config.toml
dataset = "histories of elementary cellular automata, time running down"
translate = 0.12
targets = ["rule"]
num_classes = 256
norm = "layernorm"
fused_qkv = false
bias = "none"
positions = "sincos"
register_tokens = 4
loss = "cross_entropy"
residual_init = "zero_last"
eps = 1e-08
beta3 = 0.999
gradient_centralization = true
final_lr_fraction = 0.1
Rows from block 7, named by matrix and row number. Rows with one number belong to one attention dimension. Each number is 200 + 40 x the weight over its row's rms, rounded and kept within 0 to 999. All counts start at 0. After the name is the row's rms in percent of the matrix's.
# v: attention value (model.blocks.7.attn.v.weight, 512x512), inputs 57-113
# proj: attention output (model.blocks.7.attn.proj.weight, 512x512, transposed), outputs 57-113
v.405,093,147,225,195,166,233,191,218,203,180,196,251,158,241,201,164,192,211,227,174,233,222,241,161,221,158,244,200,174,243,214,150,171,244,209,179,209,225,230,195,268,213,193,130,217,262,216,178,210,196,223,193,165,187,166,164,177,183
v.406,100,252,134,223,244,176,165,166,175,231,149,226,260,197,194,199,201,198,184,149,172,155,169,259,205,198,186,225,230,154,152,235,205,167,210,237,151,238,156,201,180,214,233,187,173,99,217,177,118,182,181,237,297,237,204,141,195,199
v.407,095,249,238,211,154,182,123,193,226,187,160,166,183,192,226,210,196,174,216,253,174,153,210,253,209,147,200,211,188,227,198,164,235,198,232,213,252,181,138,157,243,201,177,165,213,194,190,176,171,203,220,81,185,161,178,138,173,246
v.408,096,232,140,187,221,219,209,74,136,144,170,186,191,222,200,177,212,158,153,223,169,231,195,285,192,252,205,193,216,239,195,259,260,224,269,242,191,209,270,191,223,222,129,203,189,197,195,201,192,174,116,258,253,216,236,165,219,203
v.409,096,228,201,225,284,203,243,228,172,207,174,197,270,213,142,158,200,258,221,196,172,176,154,196,183,200,198,137,202,202,159,195,211,136,170,242,225,258,229,177,207,260,179,196,203,176,196,169,186,199,264,147,181,218,208,195,195,226
v.410,106,230,168,160,225,164,142,227,190,243,200,194,170,136,192,197,185,181,133,205,190,187,183,252,165,122,243,217,218,220,159,227,238,208,178,196,178,238,112,155,199,204,216,102,232,104,165,164,161,163,205,120,206,213,178,267,221,189
v.411,099,169,217,211,253,244,183,175,159,203,170,209,249,225,150,168,191,249,238,217,171,238,217,212,170,249,220,173,209,180,174,204,190,138,192,227,234,285,224,150,236,272,229,155,224,217,200,179,162,240,220,187,253,228,228,196,217,155
v.412,104,150,259,226,272,260,274,263,221,144,215,272,210,252,197,174,191,236,265,140,189,196,202,143,178,223,193,211,194,195,199,164,145,188,165,220,174,234,253,237,215,181,274,188,169,233,225,179,184,183,256,249,205,234,237,234,230,200
v.413,108,166,244,207,192,219,238,178,182,139,167,224,230,254,213,155,237,206,207,160,241,253,215,121,206,232,230,205,170,181,196,171,201,244,185,174,183,204,311,213,237,189,179,276,176,236,202,193,266,207,213,208,181,198,228,165,149,196
v.414,096,261,146,198,210,242,186,248,179,208,155,175,237,199,175,181,208,185,221,148,224,252,195,178,173,208,221,172,205,174,226,242,208,154,184,201,245,269,189,169,161,195,249,231,195,179,156,184,148,227,191,258,275,184,213,218,204,191
v.415,106,183,278,218,202,279,232,149,209,178,205,213,192,229,193,192,224,221,201,171,177,266,208,160,218,214,213,218,141,261,240,185,191,249,172,254,215,272,289,205,266,234,175,148,230,250,209,183,222,184,252,233,149,239,224,187,140,234
v.416,115,216,194,165,173,221,235,266,220,175,250,192,170,220,212,242,187,221,173,155,228,176,188,157,189,145,213,200,219,167,180,180,251,184,173,159,149,152,168,209,184,138,254,180,185,193,219,212,168,197,201,232,156,178,161,207,251,229
v.417,096,259,194,195,175,212,182,213,231,185,250,187,153,177,219,269,180,201,165,178,203,173,179,253,177,210,198,211,220,226,212,235,245,206,200,184,130,165,166,186,146,175,203,209,157,175,168,170,199,217,234,203,230,190,205,148,232,269
v.418,092,227,243,204,246,134,152,214,236,244,184,220,218,151,177,181,199,246,187,193,135,155,162,250,172,175,197,244,223,192,172,142,124,167,142,243,236,194,157,139,236,237,197,171,187,201,183,207,172,181,206,118,248,171,195,180,203,192
v.419,094,163,240,214,244,211,141,282,247,241,170,202,273,212,220,187,186,205,227,217,189,169,165,160,220,197,206,240,219,213,157,204,161,164,149,224,191,245,165,151,180,228,240,140,266,192,173,202,192,237,286,180,236,173,209,231,220,202
v.420,100,138,206,182,164,243,254,204,243,190,213,233,195,282,202,178,181,196,239,188,193,248,188,171,186,174,212,222,161,226,212,186,146,284,219,221,205,217,256,291,275,151,199,221,198,201,275,222,237,219,168,208,144,231,252,183,131,227
v.421,112,171,225,209,218,214,139,189,177,171,184,221,179,230,195,186,158,180,200,241,210,273,237,203,196,207,203,208,152,239,223,194,215,188,189,194,238,233,169,196,251,224,164,136,203,221,162,193,212,242,182,143,193,201,220,199,204,195
v.422,111,152,220,163,180,268,217,276,176,145,194,236,231,277,214,144,198,255,179,188,254,256,235,144,200,217,246,161,140,190,192,180,220,192,160,198,230,263,211,180,240,203,174,179,237,204,162,204,210,197,187,160,196,230,215,181,162,168
v.423,090,215,151,221,184,226,229,153,180,224,215,154,218,192,193,238,192,214,170,274,197,273,219,245,209,216,249,133,212,241,214,238,234,201,214,172,228,168,252,164,224,188,99,191,212,277,162,203,235,209,204,264,202,241,146,237,156,220
v.424,083,122,256,202,257,238,202,235,179,195,174,254,209,285,261,103,203,215,197,224,209,243,192,139,205,147,270,152,197,177,227,166,204,149,149,191,202,256,228,145,258,258,182,182,244,239,215,198,220,201,271,259,240,217,128,286,259,222
v.425,104,251,163,179,188,197,126,225,198,214,195,137,130,191,172,203,183,235,163,205,193,169,174,241,199,227,247,187,193,229,200,189,237,157,220,219,263,165,150,124,181,240,163,202,206,196,121,198,200,154,165,154,214,139,162,281,290,182
v.426,090,239,274,222,200,174,134,152,213,208,214,110,138,199,157,260,159,157,182,217,163,161,214,210,216,196,199,252,184,200,189,174,173,235,222,155,213,110,159,182,188,185,199,184,162,181,218,197,255,152,193,101,168,151,216,160,169,221
v.427,113,180,165,167,173,224,251,318,237,181,192,283,199,232,248,159,178,274,209,116,195,178,150,130,165,178,211,225,196,154,179,213,211,184,149,223,159,240,145,242,156,202,278,125,181,197,213,166,155,165,235,219,210,242,190,259,224,209
v.428,098,189,239,223,233,202,219,300,281,174,210,207,201,187,207,241,194,221,207,195,219,105,154,133,214,148,154,216,281,180,155,207,146,194,176,212,140,176,182,258,177,184,293,197,214,188,198,189,155,171,197,178,189,220,218,209,261,199
v.429,098,179,219,211,195,217,143,123,129,155,171,204,183,233,152,219,233,225,258,255,184,268,231,155,202,250,155,217,126,253,245,188,240,151,203,202,262,247,253,108,193,248,168,221,212,194,151,200,168,227,203,237,212,206,201,231,184,198
v.430,122,281,127,195,208,214,129,188,221,214,202,190,147,156,166,233,151,247,151,232,193,163,183,260,206,209,222,183,201,192,186,245,278,128,212,228,227,220,134,132,187,245,205,176,188,128,134,145,138,158,186,132,234,178,165,208,221,182
v.431,100,230,120,206,214,214,198,242,190,185,210,206,160,211,176,209,133,205,133,182,207,161,130,237,201,166,189,202,252,201,143,223,242,146,194,192,176,162,143,153,201,216,280,187,190,158,204,189,144,145,191,211,267,158,233,190,237,165
v.432,096,212,185,185,170,200,228,230,185,208,274,186,174,146,202,243,236,212,145,180,225,242,181,214,211,204,193,133,212,194,185,189,222,222,191,153,161,181,265,257,156,134,172,194,118,273,193,221,195,226,183,289,206,187,188,202,156,178
v.433,099,142,227,179,145,269,232,237,209,130,230,237,159,259,245,220,197,221,147,146,233,203,236,171,235,219,194,207,184,215,180,213,198,253,201,198,157,191,230,266,217,128,215,138,149,224,232,174,227,170,188,211,155,226,198,180,186,205
v.434,093,191,184,211,120,204,214,204,234,182,229,220,169,183,192,282,204,225,185,182,202,183,189,183,178,165,126,219,192,171,215,174,188,198,192,158,209,124,150,235,140,156,240,196,161,168,267,193,153,175,192,220,150,215,240,163,159,256
v.435,104,245,126,194,185,243,188,91,88,195,179,131,237,189,152,268,199,172,262,208,214,231,215,221,253,271,163,205,158,191,217,219,243,175,258,196,225,185,289,127,190,213,214,315,128,178,204,231,222,249,178,240,234,227,267,167,147,194
v.436,103,179,229,218,153,225,229,148,165,147,197,229,209,274,208,253,230,187,185,159,207,267,201,190,252,239,152,224,143,200,223,194,245,251,243,208,226,236,299,214,215,168,223,227,184,261,216,207,246,227,165,291,151,208,241,182,167,178
v.437,084,268,208,220,209,157,210,225,218,232,225,213,206,143,252,260,235,155,224,215,208,132,163,156,210,214,171,178,277,185,208,153,165,205,218,156,177,177,146,254,136,201,255,235,171,186,210,204,153,138,156,184,178,128,169,164,224,174
v.438,103,276,192,219,214,222,194,174,147,220,175,147,213,198,114,218,227,179,268,234,195,177,174,230,170,267,142,194,227,191,196,225,238,175,287,241,219,210,228,153,144,274,215,283,209,178,214,219,226,216,196,222,262,180,221,258,206,164
v.439,096,233,156,208,141,179,232,234,198,175,250,195,230,225,198,224,196,196,186,167,229,205,203,141,186,194,212,188,183,209,200,236,188,210,223,148,136,163,157,230,213,133,239,240,160,198,278,232,189,198,181,243,188,199,215,174,157,204
v.440,099,255,142,187,260,175,182,123,204,203,143,174,171,202,149,176,218,182,197,251,152,163,166,305,215,169,185,171,230,246,158,272,196,172,176,261,208,244,166,175,161,259,189,201,231,182,188,188,165,207,209,147,275,177,218,201,196,188
v.441,106,230,185,179,183,286,253,147,120,171,173,131,137,193,167,234,208,216,214,218,272,264,202,218,208,289,207,151,148,211,254,182,292,156,244,183,250,212,276,169,226,224,155,277,176,260,156,247,232,219,159,277,186,208,226,252,207,201
v.442,095,166,242,200,180,206,178,290,210,184,202,287,217,215,261,193,231,241,244,147,176,130,180,106,183,149,178,242,172,141,156,164,113,226,220,195,193,222,173,242,194,199,292,148,188,207,212,198,181,190,220,182,146,236,178,135,174,216
v.443,093,198,174,157,166,246,168,276,240,204,200,248,105,236,201,172,138,231,125,184,215,213,179,215,240,192,230,236,194,166,175,182,270,145,156,219,221,227,142,137,229,190,244,146,230,112,208,178,117,195,194,158,200,180,172,217,233,211
v.444,093,240,223,245,157,164,214,178,191,194,177,138,214,128,177,234,256,147,242,256,214,221,196,220,212,189,222,178,199,189,250,204,192,227,286,121,217,106,242,175,208,172,162,293,135,255,206,195,241,176,172,195,156,151,162,207,166,253
v.445,085,199,112,180,270,256,129,192,166,213,155,147,224,262,198,198,204,168,242,211,197,225,222,187,231,250,191,219,217,161,186,264,227,160,236,223,203,231,157,152,126,215,248,254,173,185,189,214,201,189,193,211,286,176,236,266,222,163
v.446,099,195,157,209,189,222,224,102,168,213,129,140,173,224,162,223,245,139,179,235,215,234,248,224,176,251,222,208,148,203,253,216,246,165,227,191,289,174,248,123,196,256,133,274,150,257,188,254,196,240,181,255,189,151,248,276,186,176
v.447,113,179,251,237,169,221,254,171,201,208,204,218,182,227,228,183,216,142,223,250,259,263,197,124,188,218,201,169,197,197,255,165,208,246,227,181,218,174,245,271,229,156,185,249,189,288,210,250,285,213,159,252,172,200,178,204,177,233
v.448,091,268,132,176,194,189,228,267,126,249,193,210,247,175,190,210,218,195,235,272,281,207,285,220,154,178,261,202,162,171,168,158,185,201,162,197,207,173,145,196,134,222,206,309,195,223,178,178,251,244,200,155,247,206,161,267,189,145
v.449,109,181,180,200,168,100,164,219,263,168,231,178,163,190,228,208,159,184,188,183,119,229,118,220,194,206,228,240,191,178,227,163,192,260,238,206,157,166,186,230,198,140,204,199,206,152,207,249,197,200,219,211,190,220,228,176,204,288
v.450,088,202,116,214,238,145,162,247,171,216,203,177,198,217,211,186,145,226,182,171,184,245,167,170,215,193,228,215,151,200,185,200,201,210,226,161,150,117,194,201,177,148,237,199,139,172,229,238,150,236,130,158,262,138,129,157,191,276
v.451,093,272,123,245,225,127,159,192,193,201,185,143,217,203,196,257,182,210,242,197,198,192,133,211,146,236,220,268,163,204,160,237,179,241,159,183,203,180,105,166,120,189,243,237,195,128,233,210,200,253,195,175,301,195,137,199,231,218
v.452,099,181,243,185,169,266,213,168,182,190,201,184,164,205,171,207,159,225,191,208,183,172,218,187,271,199,181,199,186,174,240,207,210,114,204,232,164,219,258,164,303,250,186,131,214,168,209,191,108,166,178,214,144,208,211,105,182,156
v.453,093,258,153,200,168,117,138,172,150,246,190,192,196,169,197,198,141,246,171,163,201,149,182,157,173,286,211,173,157,148,175,204,214,242,241,160,124,165,234,175,184,197,121,262,190,123,170,235,108,181,211,162,209,177,198,118,145,281
v.454,091,215,198,184,214,145,192,267,167,224,242,181,209,194,167,234,169,216,184,234,255,244,199,109,207,232,176,242,172,179,183,121,178,238,171,180,209,167,149,191,81,170,254,268,251,178,207,176,235,226,209,112,212,198,139,165,207,194
v.455,091,172,198,201,147,200,151,162,217,164,190,216,220,238,166,168,180,234,135,167,182,250,226,192,246,196,180,215,169,206,258,227,226,209,234,190,202,154,220,180,221,248,196,200,177,191,231,271,91,181,169,147,181,191,202,157,162,270
v.456,118,222,212,179,207,196,202,276,159,200,214,185,214,279,245,230,226,263,177,181,218,168,257,148,202,191,264,193,170,231,173,134,237,171,197,205,209,114,220,210,280,225,226,203,190,190,222,164,263,192,221,159,161,236,158,179,145,236
v.457,108,211,115,206,243,195,252,247,235,195,234,207,164,198,270,229,253,159,165,216,84,124,121,226,225,138,189,296,233,263,199,301,158,239,209,235,219,161,133,272,260,156,228,147,182,214,243,210,228,212,208,187,215,235,173,272,171,223
v.458,094,194,193,246,205,176,122,201,241,217,250,189,162,226,188,180,153,221,165,169,162,209,160,191,189,186,192,212,186,183,224,152,217,257,286,159,117,122,171,186,200,205,138,189,211,150,188,207,155,179,184,188,133,158,193,132,198,271
v.459,089,217,169,151,250,191,226,192,117,253,111,168,251,186,219,248,235,189,279,200,287,166,229,199,115,222,182,164,200,215,121,175,164,141,117,212,222,230,202,210,147,208,197,258,218,265,199,175,273,237,247,200,231,220,202,282,224,149
v.460,108,255,104,162,212,176,229,196,132,224,159,188,181,244,266,242,220,178,180,189,167,146,201,230,175,224,204,246,148,210,135,246,220,205,143,213,245,201,124,216,142,175,274,204,180,220,167,185,218,268,139,207,264,225,192,237,223,199
v.461,109,184,140,230,273,237,206,231,193,191,158,144,132,222,208,261,227,167,152,154,132,157,152,176,219,228,205,234,168,255,155,288,173,154,151,193,276,200,189,165,213,202,326,115,186,202,215,219,209,226,163,181,223,223,150,211,156,176
v.462,096,195,239,209,227,253,216,160,151,194,138,244,252,191,143,165,284,149,244,248,242,165,257,169,172,210,178,164,237,225,161,227,129,178,171,249,233,265,219,184,114,219,240,236,183,199,181,150,250,198,206,214,256,224,191,286,254,147
proj.405,091,198,178,219,222,213,251,151,230,280,261,192,130,228,167,235,235,203,153,255,244,213,233,284,176,191,188,216,248,143,278,195,193,142,178,236,211,142,218,188,219,195,143,251,224,225,246,215,214,255,156,220,223,203,196,108,250,214
proj.406,105,218,196,227,166,176,192,230,141,164,169,246,272,241,203,150,218,231,298,235,293,185,193,168,284,219,262,196,182,251,148,166,227,285,197,202,218,149,193,213,181,206,199,173,230,257,170,208,232,147,258,205,186,218,174,247,193,238
proj.407,085,175,192,176,193,186,273,229,237,196,181,202,85,223,261,146,246,236,269,221,164,176,214,206,228,207,240,192,279,236,285,181,273,247,219,210,215,226,136,176,227,197,197,176,150,162,245,186,163,221,172,244,274,219,192,216,171,144
proj.408,093,177,248,183,145,126,172,248,184,152,233,248,207,148,215,265,204,158,222,229,248,226,162,146,153,184,197,228,176,257,176,215,136,202,139,180,171,182,190,220,227,244,204,216,180,219,187,186,194,189,236,164,140,174,164,178,148,210
proj.409,098,190,207,187,258,193,204,190,203,193,181,276,258,264,155,216,239,197,267,223,219,225,269,181,301,257,194,189,161,188,187,206,214,169,161,127,257,141,187,205,186,192,142,203,234,239,171,213,208,218,187,284,254,220,205,220,230,261
proj.410,108,207,235,265,189,176,212,200,165,108,167,265,293,253,200,149,241,194,302,181,165,158,196,185,310,240,182,221,180,243,168,188,239,236,216,184,256,189,173,178,211,200,203,162,187,268,158,201,184,131,253,210,232,255,219,211,190,232
proj.411,110,157,215,188,210,173,248,211,229,216,187,313,246,283,203,242,255,184,254,257,246,233,273,182,243,211,243,191,180,205,190,139,157,160,127,182,202,125,201,255,242,200,121,252,257,270,180,218,241,228,191,227,228,195,164,185,240,224
proj.412,093,253,152,208,215,249,229,176,201,261,214,222,254,249,152,269,168,196,177,196,227,208,306,194,224,182,211,156,139,177,169,229,203,178,146,213,237,155,268,237,205,187,144,232,233,201,197,228,260,206,209,230,221,198,194,191,183,261
proj.413,095,160,208,177,224,214,192,174,234,288,249,202,129,169,182,245,169,189,107,237,250,222,201,244,126,223,202,192,199,142,244,219,141,120,161,200,153,179,223,209,230,205,153,252,270,195,230,161,214,294,142,186,183,148,186,162,238,196
proj.414,098,264,251,217,182,204,156,201,200,165,157,263,298,243,164,252,179,255,277,151,177,229,251,144,172,238,192,199,139,227,84,180,145,266,207,203,226,210,169,246,203,250,168,188,223,224,194,211,203,169,214,154,206,194,199,237,251,196
proj.415,093,167,139,185,222,200,234,216,245,232,213,251,129,233,216,228,228,152,143,250,245,219,244,249,184,179,211,176,214,169,241,192,179,123,111,192,163,130,233,193,243,176,163,281,213,221,213,187,166,264,169,234,224,163,181,157,185,231
proj.416,102,277,205,263,170,241,202,169,154,185,212,158,262,165,175,205,155,255,220,179,144,152,180,191,215,213,125,194,178,213,183,256,234,276,279,263,211,226,212,202,163,188,272,140,148,156,217,214,225,107,234,193,161,215,250,199,171,209
proj.417,088,249,227,192,192,187,185,221,189,159,196,143,170,202,217,146,184,208,175,152,146,153,187,154,189,178,169,200,136,231,180,252,232,283,290,205,236,230,201,207,153,230,278,147,114,165,189,203,171,125,220,220,131,206,195,272,163,213
proj.418,086,195,155,191,241,205,213,222,194,146,143,137,262,313,226,143,263,219,296,162,209,150,290,164,224,166,194,201,212,181,183,157,263,175,242,162,257,204,172,209,159,178,206,176,214,241,147,247,216,211,211,231,261,253,187,260,243,203
proj.419,100,181,173,206,247,210,232,206,210,189,167,255,259,301,168,201,235,210,264,206,218,210,298,234,250,214,229,184,160,208,193,141,240,167,171,154,282,151,205,223,203,160,158,237,259,243,159,184,260,210,168,213,250,249,199,208,234,243
proj.420,111,170,184,195,204,225,201,186,207,276,240,194,117,159,160,234,168,188,112,273,299,209,164,238,182,225,241,200,232,172,259,273,189,152,136,256,126,160,232,199,213,196,168,254,246,202,238,177,240,286,193,195,162,153,196,122,213,240
proj.421,093,134,211,161,202,154,270,185,238,225,214,286,135,232,201,231,262,134,193,255,220,215,230,233,177,191,234,220,231,180,271,158,169,137,120,214,197,136,185,183,250,206,142,260,242,260,229,168,215,259,143,219,225,191,191,143,221,188
proj.422,094,185,187,238,206,191,242,125,215,273,240,272,194,243,105,270,230,163,189,288,257,208,234,241,206,240,222,238,199,147,249,217,144,135,127,234,198,130,211,181,221,225,152,247,255,254,221,193,237,246,166,226,221,169,223,126,252,250
proj.423,084,118,259,187,207,132,195,215,213,147,237,239,188,172,221,214,234,111,212,188,178,229,194,215,134,182,123,239,226,216,230,128,101,96,186,127,172,206,151,170,222,221,193,274,191,214,210,194,156,238,123,126,156,205,197,144,259,145
proj.424,093,167,245,242,226,202,205,164,212,173,189,257,286,250,132,219,209,173,248,201,190,172,307,188,200,235,147,174,181,182,174,134,162,142,207,139,219,161,210,216,193,162,156,257,273,265,182,219,261,201,168,175,201,246,214,153,252,247
proj.425,102,184,241,213,202,168,212,216,201,88,189,232,310,215,222,209,237,178,320,162,115,207,225,189,217,210,156,215,199,263,126,130,209,245,219,169,234,244,138,216,221,201,180,169,165,221,161,224,159,141,208,177,237,250,237,208,207,155
proj.426,098,171,153,123,208,220,205,207,219,225,164,147,66,162,283,167,168,207,150,200,186,195,112,198,188,157,247,222,248,239,258,231,265,237,222,218,193,271,177,204,249,215,229,179,122,156,210,183,168,222,149,207,254,181,207,220,94,141
proj.427,098,279,187,299,191,237,209,139,148,205,219,219,304,251,122,207,193,227,227,207,172,161,233,231,286,243,180,197,155,187,180,218,230,243,225,227,242,156,242,185,143,171,211,170,225,207,196,231,249,134,258,236,197,239,239,213,224,287
proj.428,094,287,143,228,169,257,181,191,139,196,170,140,264,218,229,166,148,297,200,155,155,169,212,200,268,186,207,161,166,189,193,232,306,266,226,249,234,253,245,195,151,133,228,150,189,133,189,203,229,128,277,238,215,217,221,261,163,222
proj.429,099,174,169,125,214,184,238,242,293,225,201,271,179,229,230,244,215,145,178,195,200,238,288,162,124,167,231,164,194,182,159,139,127,181,142,179,193,149,185,269,263,254,166,261,207,232,201,227,188,209,154,241,225,169,192,191,184,150
proj.430,123,230,236,221,182,174,205,213,175,108,155,250,264,251,205,208,218,204,306,144,122,203,206,173,262,201,176,209,184,246,147,173,234,286,254,176,260,233,158,213,217,218,231,144,131,212,197,235,172,113,235,224,239,224,226,227,157,184
proj.431,095,236,254,257,178,217,189,187,149,125,184,190,305,217,175,194,186,233,321,195,187,150,200,151,252,235,190,183,182,234,151,220,219,308,247,240,253,207,181,228,167,197,218,135,157,223,188,236,231,119,260,222,188,230,218,218,180,236
proj.432,098,209,222,192,178,191,163,187,188,208,216,139,118,138,197,227,140,217,106,160,165,216,158,222,124,163,148,245,179,200,229,232,167,155,227,219,160,244,235,164,193,210,257,205,179,137,228,160,183,238,168,154,124,178,202,179,218,207
proj.433,107,221,160,232,192,206,220,176,239,265,277,174,109,167,140,231,193,192,96,248,211,195,166,252,163,189,210,221,208,158,267,264,174,165,176,254,167,174,255,168,201,215,219,207,203,163,227,157,203,245,207,216,166,160,195,160,204,252
proj.434,097,248,145,186,188,211,186,183,166,252,206,120,129,184,220,148,161,229,137,201,215,161,143,183,205,199,243,217,210,200,250,254,249,286,266,287,199,216,209,180,173,226,284,152,141,159,229,214,203,152,209,228,164,188,211,224,116,217
proj.435,095,186,218,117,180,176,167,233,210,214,178,222,161,169,262,236,168,178,168,202,214,231,204,135,126,177,229,198,196,211,153,216,126,213,170,179,166,203,164,274,237,255,176,183,167,198,208,195,173,232,188,172,169,144,143,244,194,141
proj.436,099,184,162,184,189,218,207,207,247,267,270,197,113,142,205,240,182,156,97,243,250,257,184,242,115,182,222,192,218,175,210,230,117,132,133,209,100,177,216,228,247,239,162,241,192,188,226,199,167,255,184,188,174,141,158,154,211,183
proj.437,083,238,202,195,210,235,201,231,216,204,201,104,231,144,237,152,165,242,197,124,118,217,202,191,179,170,174,165,243,243,164,149,255,241,277,164,184,288,209,221,179,145,272,194,171,132,195,243,177,171,195,188,191,258,220,232,216,159
proj.438,120,130,242,107,204,196,188,246,242,185,179,250,205,171,237,200,177,185,223,217,209,236,220,174,190,181,257,180,236,264,136,115,180,237,170,167,178,209,158,300,248,216,175,210,204,194,177,192,214,226,175,143,196,193,176,213,181,132
proj.439,093,207,190,184,178,221,203,164,186,278,237,136,139,167,188,165,146,234,128,227,284,164,134,192,187,161,239,224,229,181,273,231,203,226,284,291,194,199,223,193,166,242,263,178,214,184,224,183,281,204,185,193,123,182,197,189,200,199
proj.440,112,200,215,199,197,167,183,219,156,127,152,260,258,239,225,197,227,192,272,188,204,203,200,152,274,204,235,224,156,249,136,205,212,235,167,151,264,203,171,209,233,194,181,146,197,243,154,209,185,188,240,230,247,232,170,240,175,214
proj.441,096,177,235,171,187,167,190,221,238,194,257,243,176,146,215,290,174,150,178,194,145,268,188,187,111,188,134,208,183,214,170,194,105,190,169,177,135,201,186,250,264,227,169,215,162,157,226,177,166,235,148,122,174,125,209,162,207,136
proj.442,109,239,107,203,212,255,231,190,223,256,174,114,159,263,204,166,194,262,126,179,203,164,246,243,217,193,232,188,207,175,240,211,264,183,236,269,221,182,246,189,163,184,243,198,206,151,223,202,237,186,209,260,192,239,200,255,170,236
proj.443,086,249,234,295,174,194,234,184,199,163,233,246,282,222,158,214,220,209,283,219,156,161,231,189,229,207,176,191,173,210,181,206,203,288,210,227,240,175,200,218,149,177,196,172,163,205,191,252,211,103,269,244,208,224,248,195,219,238
proj.444,089,137,249,152,224,188,164,206,207,212,208,169,171,132,247,175,135,190,155,169,192,237,167,222,158,198,152,198,272,224,202,126,187,156,219,185,153,243,174,180,248,202,201,232,213,195,225,180,191,277,133,97,167,191,219,158,200,133
proj.445,090,187,258,190,196,191,159,216,196,157,213,292,304,208,199,243,169,201,264,244,220,221,241,172,193,219,257,192,199,257,112,160,170,252,153,213,233,184,154,247,220,226,155,155,236,215,178,224,237,136,216,145,183,208,187,237,210,176
proj.446,083,116,229,141,190,159,187,190,221,192,229,237,184,142,256,239,212,157,177,207,179,257,187,209,121,197,189,212,238,214,213,147,91,128,128,183,132,204,154,186,258,240,156,210,213,219,204,177,156,261,144,148,203,176,164,153,223,145
proj.447,109,153,217,151,230,200,183,202,237,250,232,158,109,136,209,207,163,178,99,215,213,214,184,237,98,170,186,199,242,182,267,196,171,120,181,216,151,231,217,179,207,196,185,249,230,158,226,171,200,290,142,151,152,167,204,155,214,161
proj.448,101,92,190,194,195,197,129,162,144,171,274,212,253,240,249,133,243,180,236,149,191,227,224,237,169,129,277,260,205,240,294,224,188,200,241,252,158,204,188,283,227,202,163,204,213,241,203,260,202,204,235,222,165,235,191,155,171,191
proj.449,089,200,240,256,184,186,260,255,253,139,147,149,194,128,181,265,181,216,222,174,213,166,208,132,196,295,146,134,204,218,94,167,188,172,216,134,205,208,200,152,182,156,235,166,195,170,162,90,234,169,149,169,213,178,174,172,235,226
proj.450,088,206,199,273,146,180,243,163,160,159,163,253,249,183,166,251,190,270,282,225,281,168,210,164,224,308,173,94,235,250,143,192,186,199,222,169,180,214,216,162,188,203,239,155,174,170,197,167,242,160,147,237,216,186,182,175,233,247
proj.451,092,123,179,228,110,208,144,176,139,136,176,190,256,248,231,184,218,197,247,117,167,219,244,149,196,156,215,90,175,250,188,192,138,184,251,154,231,176,242,266,198,164,175,202,180,157,162,156,258,169,228,226,168,221,180,213,234,233
proj.452,092,319,185,179,248,227,249,226,226,241,184,228,155,212,156,226,212,229,185,284,254,204,156,225,244,211,185,222,231,176,212,191,241,203,143,227,237,200,227,135,212,254,235,195,226,228,241,226,165,256,209,205,232,189,191,206,204,206
proj.453,093,259,198,259,208,208,255,205,202,151,210,197,276,208,188,260,254,305,196,202,245,211,207,204,138,198,211,153,231,196,165,158,206,146,135,181,191,200,223,204,253,195,288,209,227,192,227,214,239,188,228,258,255,211,143,161,171,160
proj.454,091,87,180,228,192,204,163,185,219,129,258,261,256,238,211,149,229,217,194,96,188,229,222,229,140,191,273,140,229,252,243,238,129,148,238,133,164,294,228,251,213,196,209,141,170,198,161,179,214,243,212,234,198,220,170,192,148,199
proj.455,107,317,213,239,216,216,295,229,236,186,169,242,208,172,160,256,210,283,221,296,278,178,153,191,224,293,187,133,234,197,153,153,208,197,133,186,237,177,231,125,206,210,279,162,234,214,237,170,208,211,197,234,248,172,162,160,213,223
proj.456,105,159,146,223,184,116,89,162,167,189,265,283,253,219,179,185,170,187,209,250,234,203,231,238,245,203,183,230,195,209,307,255,179,215,302,210,185,276,190,185,171,238,163,145,164,214,273,275,190,184,135,281,220,212,231,177,199,184
proj.457,098,133,186,217,130,162,108,149,179,194,138,162,215,202,218,187,173,142,256,178,154,203,261,142,238,216,137,126,157,219,233,206,141,206,285,128,206,225,205,200,123,155,142,180,183,151,177,116,227,164,135,214,171,199,233,237,235,243
proj.458,110,282,237,259,222,177,319,241,232,177,182,208,192,132,160,267,173,285,196,241,269,153,164,162,184,306,179,202,228,201,103,185,206,174,152,181,222,210,190,107,202,210,290,188,189,205,199,148,196,189,144,194,269,180,152,172,177,208
proj.459,093,109,158,141,194,226,108,158,181,195,254,177,240,247,241,132,238,145,206,113,157,226,280,225,172,63,270,203,176,201,243,203,161,203,234,219,188,174,201,297,221,195,151,230,190,192,191,254,179,199,236,209,133,233,165,206,181,168
proj.460,107,108,182,219,153,205,149,154,166,174,182,162,282,225,252,177,238,186,245,135,164,222,266,155,186,168,217,130,206,273,204,188,132,164,224,186,192,181,229,271,188,171,147,194,217,189,163,173,261,180,238,182,147,216,175,208,201,220
proj.461,105,152,114,171,115,205,66,145,141,193,149,206,242,286,213,205,197,188,236,182,135,208,246,189,248,135,157,118,165,217,251,198,139,199,260,155,215,227,266,235,149,212,139,182,166,127,202,194,225,197,183,266,167,203,200,255,256,231
proj.462,106,110,179,120,185,219,140,185,184,238,235,173,193,225,256,157,218,117,187,173,144,232,218,222,183,96,266,227,171,183,249,179,183,223,205,262,190,150,194,298,223,173,142,229,222,218,180,223,212,203,269,166,134,223,228,211,206,177